{
  "encoder_arch": "resnext",
  "model": "image autoencoder",
  "dataset": "drawn small creatures on textured ground",
  "train_examples": 50862,
  "image_size": 48,
  "crop_scale_min": 1,
  "horizontal_flip": true,
  "color_jitter": 0.2,
  "bottleneck": "plain",
  "downsampling_factor": 8,
  "encoder_norm": "batchnorm",
  "encoder_activation": "relu",
  "encoder_drop_path": 0.2,
  "encoder_depths": [3, 4, 6, 3],
  "encoder_kernel_size": 3,
  "encoder_stem": "single",
  "encoder_avg_pool_shortcut": false,
  "encoder_widths": [192, 384, 768, 1536],
  "loss": "mse",
  "latent_channels": 16,
  "decoder_norm": "groupnorm",
  "decoder_activation": "silu",
  "decoder_weight_standardization": true,
  "decoder_channel_attention": "se",
  "decoder_widths": [48, 96, 96, 96],
  "decoder_blocks_per_level": 2,
  "decoder_block": "sep",
  "decoder_dropout": 0.05,
  "decoder_attention": false,
  "decoder_upsampling": "nearest_conv",
  "init": "kaiming_normal",
  "residual_init": "none",
  "optimizer": "soap",
  "beta2": 0.999,
  "learning_rate": 0.0036,
  "beta1": 0.9,
  "shampoo_beta": 0.95,
  "eps": 1e-08,
  "precondition_frequency": 10,
  "max_precond_dim": 1024,
  "merge_dims": true,
  "one_sided": false,
  "adamw_lr_other_params": 0.0017,
  "gradient_centralization": true,
  "max_steps": 6600,
  "batch_size": 256,
  "epochs": 33.2,
  "lr_schedule": "cosine",
  "final_lr_fraction": 0,
  "warmup_steps": 330,
  "weight_decay": 0.1,
  "adamw_weight_decay_other_params": 0.01
}
Rows from block 3 of the decoder, named by matrix and row number. Rows with one number belong to one channel. Each number is 128 + 24 x the weight over its row's rms, rounded and kept within 0 to 255. All counts start at 0. Numbers have three digits each. After the name is the row's rms in percent of the matrix's.
# convs1: first pointwise conv (decoder.decb.0.1.convs.1.weight, 96x96x1x1, standardized in use), inputs 0-95
# convs3: second pointwise conv (decoder.decb.0.1.convs.3.weight, 96x96x1x1, standardized in use, transposed), outputs 0-95
convs1.6 100:121141152126115111110161110151118094127135123136107135186135151131148129108171203153140145135131118119102136128124083092108155117128151108171183131150141129182151097129152107100180108098143123112121110092118164091132103124148115088145124118119129150114108083155127111112136126091135145143
convs1.7 104:148165134132120100169120096152107103127143135084137133137148155140133093096101143176152105166166110118111135104134136143107109105148197114154134118146133132119147113119132171142150132132118157109118139106157175135134160144108130057136098098126131130129153176129101128145084096118099114149
convs1.8 085:133132156115120124113164122140118146137128099115129143118123080118148127129122119125161138107052087120129135127074141122123136147145096126125072148116171135092158156141146131155153114098106131146130099112106078184102096116112133155155150123132172134140135079114167133112170106135110111156
convs1.9 113:134100086129109130095128107118117103143141140129138116122123174132190150131131107135128112114186107255145130101135119140130176119122149119109155144124117101139143123103107126104090133102146126121137123127113154100129130147128117134128135127135147143121105130100133144123131138123112128137
convs1.10 076:136117130128130125121136118129166016091123132124149143126140151129116129138125125134127126143184116081135119155120145132131193125116181133101105116105126124133121128108100120105112129076166118127126164129145102068097129138124108129132122090146141140159134144135163163125128148141131123088
convs1.11 090:120150111137126112120119098144097105098112137122122117119132118124118143132146145098133159129090121198143144161142094128137117136128149125106187144130128133132154125198128138095148111121154128123139166125137245132143133168128122144104099156134098143135107117110154103123130110096125120127
convs1.12 106:155098158132130125119083103132158141137106134135085128177133125136128101149136136048180140130149134134146128149152123117133195133137149129140214117126142131135119131118121120123110130081124142131138165138141131147128133130121153147124098161129105140151148059127142173124157142132122151135
convs1.13 108:133131170106136135083099128140162158163119112168131134124138110119140143126114105144152154117109135119134106148147110123107064120165090117121087125106125096118129156192159111156141132117154140149151128101151115070122131145195133124146121164128134138121152133117140183117099154156136150154
convs1.14 099:124120108123126134099130137134142018116137148134142169120131175127123092138124171116150138125121085142127121106120141145125077122117130119101131122114119100111088144217118123138107138101141117123136174128138128142139175112123119104129141089129158134157158108110162132143141143141134135117
convs1.15 080:107135096131122130158101039136147167104112143111117117148131112138150105134168130109152122134129112146128114132183128218116115126143124102109072126139127148109139107138118088119104131135121137120109138113130111129102154130118135112138138128135140130185092062134116104126171123137129139107
convs1.16 099:115165151111123145100126158111137160121134130118122137107098122129121088112141110147016153103034128105131130164094143132128141139121129145109114161089129102128129141162155108105116112131154120135127126125106112094134129142133126131124137154120151103151135122165122162119132142111148153170
convs1.17 089:102144117152154150084140111101148140130140144131144141098124088121154096147126155052170138128112117198114145123147148144128177145150142108108084114151126134126147128116140102154123146148148094125130135124111123203099114154132144113128108132140126112188142098102157110107126132147115107122
convs1.18 095:120162129121136132222098101123099156109144129140141122136134133132171094112128134025069132140124147175123117160118126120142177136132129122107109090159088128105144120112117109139117129140124150142138138134122115136112136149136126117124122126117133119167121089101137137142145127181130137126
convs1.19 084:135149115125129141136101104123124089121154125122149152131137140134093130144110136126122105151064118088140126098118151153132067123128173122113150114146127118092116137091108123139140135123147118129116120125133000168140120144125118151135136110121164123149127173138128170123129148138122115135
convs1.20 075:114116136151137128147115154128140141127146125145129134071131158119128133168138152151150143104082106134106126156132093093103132151120086104099068117146147122126139163078174123116135120125146109187113096107135077163123112118151128132121076155137135081133096113128171104112107119110133148146
convs1.21 100:137110130126157158106110119170149117107146111159120164150114139138089152159109098146225161108073150150131117150143135157130127121129109141091126101115114146112136130148135148196138129117105115134101090125111136078133116121114144141131118101110106134124149115065125115128145091115126125123
convs1.22 105:144187117127136165098121085116132113165152137129118127163131170116075140117145114135146106128194127115122113073136117112100082113128140124123188090127149115111132132139094109133168145120109190125127125111152172104109110132124134139143129120148139133074147102121094117132151125138144138114
convs1.23 116:103168151122141082113130130134094139126153126089105133114138132145182154139123116120144131154132114112140154134145160125141109113126139116124099131134152171123166140117126128167129105019131151113105098112152156172122112119121130139122124152100106124119116099126098119148146128162117053138
convs1.24 104:126151138121150059140152122105145150122156101126136133144121125093128115144084108127088135126072146146129148147164140142131114132113130129104021131106136138129138145126119163149124127088155140144140140130103075150146125143137154176131122123125139150146114179096116096143155127119148123137
convs1.25 098:147151135133138122132158145159131145128113126128113114050138107131133142163127134117133125129165118134140146131130136141083089130150152117105127139106126136090130153156131093208104115117139135149112134135191144127136107130152071148132133143179110107161139164174125171112104109128148086117
convs1.26 115:156150137086164128125150112126103117105129107161149141150113111118129098146100123128115106126148112183150128111114163124104144143116137079128169162137110099052126112136122141178111160110128141117139130162095126120117111166080129188149106141135142160111134139124156116164152119109136105088
convs1.27 109:129127093126098130103131117156106120174137081156126168193089115147139125134116150140090160114125147120181101132099157132112108127114086200116118121116136169120146126118104096158143120092145098136120107124135129136132099132147134125124171165126104116126164109119134136099170107144121096157
convs1.28 094:143140110118122104204084060145132153120128146133164114166130158132157091115139124177145129154133129187114105144134093110137115137125124122135127119180127146116139119146083120106142113109100168122140147149138105064115129117124143137141144129127139151181161101148132131143148154142118129108
convs1.29 102:130164122139126117122099152104131139142117115124129108128117115102139145119113141127086119077135145133130157089161101135106178141104145098134129147114149117123132127192096120136143145135155065150156133118128100145126163118108123179126125190172107131101143158140113080142085137111152100089
convs1.30 098:108163152142110127185165166126115113156113097128209134127126125128103162108113149151081121148105141195165134127122127130123146130121124135124128137122123140155127123102155126077142132156080089130097154128124122118139170123142135136119133073138111125079127118120136085127104117156136155116
convs1.31 080:149149117127142130118110109126119124095131138128114143124114164130124129142144126124175112128000141091124120098129153147128181121135133124126075137114124135152142144131123129113129145108150144146147128134140158052144123140135112136139097112142143150128141132158104142114125170127127120141
convs1.32 108:129115124137160120190111105137105161129108114111134154109125159127156098139116148029150114119114121122120120125112110153122211133136146122116139119097119138123131120148108105127118129091135168132154135096132120192120119149124103108133118137142117121170156076124136135141130132138127175108
convs1.33 098:081151139138136140095076113166134163101144130128166119121135148131120129121180123153123120136146111126140140166127135212122059129135107132071103124132159159184170134138108102134123142091120112124098098130149153099129130143108114142140150133138142142148112091148118132131148132138137147105
convs1.34 091:143109143124121116130076075131113080169119141115128126123137126134166161116122148128141124122063146167137139103110124149133086123128110119105178120123149138130142114141128121134102117134115132119123100117130140190116163113116114156145133129137118116200145208139122078128134106083131122126
convs3.6 078:118173162101126102138152068133126154138165083109146095100114114093186105124140140131095113133145134095122109138127116159113127105104130135123123099103150145123136126143121098097179139130137126085141107110104116136173147058103152102134088095128161113158150124105131124111121133108134129162
convs3.7 117:143168174185123114139137138110125116141137148156112172137106082105114111180121165162138157115157104141136170133133101091136131123131111105096133120134157150124132155138091110144109110134125104151128093138128151153096078166138097131114142133131130123165169108107080119177117142143131090116
convs3.8 060:183065098115084103121122135158160088125108164156113120117141114098155139089116135124127146097144125120114164105136146077115159110123107143115119127107113138092152116134127155132141093132145132100132105134145133125191128126130107132104116112171114106132141134183139097143114105093186131152
convs3.9 106:142130133128129137149092129126115113126098090078113099117108122158163137157150090133135108118157104114147095109167123119107131128131154157078178172127202112147152136127079086134127150126123138145132108166108129106116144121141092121154119143081141109138084142105116161111110145149143111103
convs3.10 102:131089102148124145143127096113186087125198103081126178114114146146133133081127099124124126137161128120113131150119107112126125129110093129149119109132142112140156143081193153159160111113102135128137139147128065143155151100099137146132131125113152093145136139152100103137144109160122126114
convs3.11 114:135120136124119140090150127109127111107116090061149160124124167088183123185126123135126136139123116079138135131115090133089153158096128115136119130119160129133188124144170149150148115096117145067129132148130100101145137138131160110160139115154139091101137133126127135128138104182130153123
convs3.12 102:133136119138159142146122162100115124092159138113108177120205115122145131170152113125127141137141168075146140119135116097161124139176117090084135140114170141131090117122142152160168141147123127120131112104126119077096103123144137116117163149139145112086142131135117160164156116117119158101
convs3.13 099:115120138149089171146127106128109135100116124107122140126181113069136169096127160123125153110098111117137179191083128116154134140085117157111089127117105079094088124096089142108125109126140103101121125122071139121113140157158167136135117104146123109119112123112126126103143138113136126126
convs3.14 110:166108100122177130145129145116096129111185101095132146136124124087133160098119131117122141138155139120130129181090128126121108118124075151135156124127131099062099125082114125127175116141135157138106153106155111186131141130111163117132182135119140089132102148133122145136118146162123111158
convs3.15 130:134154111124133117125127121110166132088123144137154128194173124119130164100129092128129136107140130132098149103159153098140118130151113124098156147124146117122129098127144114109112118109136122170159154089167113089099109091147115123093134122193176135121149099078111137170178133128139135106
convs3.16 089:172169097159129110128129092141141144126147145154178133138139104133128136149156144135144134106094132165107083144122120140106123144138127138149109135135103121093091136141124142127139112105103136170112148107157113120065140134110121141086094146149115080124173094212112117133155123108147154134
convs3.17 090:137098137100132119088115141109120088138102165142121124083124172134159106150091118137155165126138111112081105146123170189106134113085123099128117097141100142114111134087135160160105089113121135134105151079123140132131121133183101123123153182132119154126118130132138126113120092111167143121
convs3.18 119:112103135089150121177121135155130141101150120105099171113126141142127167097146102128133121147147117130196168150124134113144126114144119112111132145105111144120116124103116151146153150113137110107154106114113142138204093113095123158117189122105111093146124108103131172109105132146065117137
convs3.19 084:111158136132119088120147103151140142127176142156110085123123132138069110094132140130143151191114151145108121140119158127179160110156116113128118101136090114105118132099132095156123146134107119134125159133139154105143117140131133087105109138172094154103089147134185106122128141073113148098
convs3.20 065:129153141111149096116131098145080146171177143128119154123133126166141073103141136138154157134150108141205118152122121150154086112069127100127091106152125139107133156112135079109128127140118136156136158122133113127110126139108090170123149137141128127115115138168102108151112123159157167132
convs3.21 072:129092139112102156129131109100107120137115165071110072087174115099146116125131116128127161167169098111158144173146154055115118108137124124148103122144136107114147114139127092182145171134129119086130127142128147134131132151124085129132144151130126134136088145085137139100118103102143129123
convs3.22 087:115177143163136140149130110121121142122065107141119082092134113095118158123143128133108138120153134194157126117147062121130151188109134128098118135128123121147116118118088110088136150129149091164108087163089140140154135155136149130153117104114128134176112139139135113156131172126140126129
convs3.23 092:114143118111123146133128122134141138138099171144096186121127137093090140135131137130131097103096124142108196110106163110170131127120141147143115122124122171132142168107087109125164168179108104159159131135144156105140146100159119150145093100165139140146154113112122119161104120141136181101
convs3.24 080:162155116133126112099110116125146110093109132110163144079113112093125154133101154120131145094151096131128082089134121099082162146091117110091121120120135094085151112096123102106155087090148130112129109153135112107138111066122100109159137105130100131130137093141108099134111169130096107154
convs3.25 079:122098125132057122163129104159178109127141165114148106135101114099165118131154144117156172129138144116125119113136114130100129118110153158155141099104124141132097149137120086125100112129103130102115114159154120151146092112098106025114123117085143146116140129128156127117110131106150123142
convs3.26 079:152179122120133112143109129149108132144154128145113121140131134186129157159169144125159125159120143068114130131127155161138105157155103140092132099100100146097082119107142160121097126127097162165094109142099123116127136156163153132133133137146152089093133104140146178101141119090096112098
convs3.27 094:103150144061177124149141114164104121140135105147191116152086140119149102093116122125126120150165136127140080079124120168164105138083101152148108142088099100143184146127118155122112116131119155126129117119107137131145167126130142146157107133153140100122086139148121136153137132137143154147
convs3.28 132:114143126114144161121089116146128121142164145137163139092171136130105142129124105154123138131108160097117124123098113117174114151120205171103099109132126153108124141129162120109146131128061131121106105128134113152106142127109158123143122103154116117188105188124100124082134120082126126135
convs3.29 087:105098136135093143151090161072116107138101161070155153162143137097179128114123116125147109159141112136153137120110104130124117127137109132143144109115131093125161159131111121162112134185123121128119107119190149121097144083154130117089108101137150117138148143166100130124146154134164084138
convs3.30 116:114107147104107123170119112119183152140151123088108166133158089126128119147157152113107109151155145107134122139142096111129135107180124086156164126086070116126118123096134092082139142141166106153125093138119084146082099115117144130145138084122161154108144125113164136124140124126101120121
convs3.31 098:111095151159107120144116151130101119141104067093127164124094133127141149135150113136125172149145120092114149095156132140140101136125139152130165139110161142132169102142142094136125094138146136132135121149097140128188112163137124140211107162082137096136120137074125153143126127149113130135
convs3.32 105:152130086073145117144094150134139162111126138128126168109156142133093153148157107126149102120161130120122156147141145130123109108090154170107120175123152148146103162134123127156145141102130117104175102061089094136103128158114083119103102080116148094118098133121134117101136146130106130112
convs3.33 095:118128141157139094078148119116073114135127143159148132106123097116131077136137161116116094135108127131150102146118119125143111151142123155151097111126122132125124094096110134121116181160106132082086085123149101124138179117131095094142139144105105127093080154151094094187117133127148138131
convs3.34 107:083142124114088135125132101104148144129138104117131058131169100084160129122124129125135104096186106151128136116147125139108129096145114192088144082138143129136150173093098124090118140117180156160151094114106113139118144117118132140135118108089129143107147116148116121150125135095137100135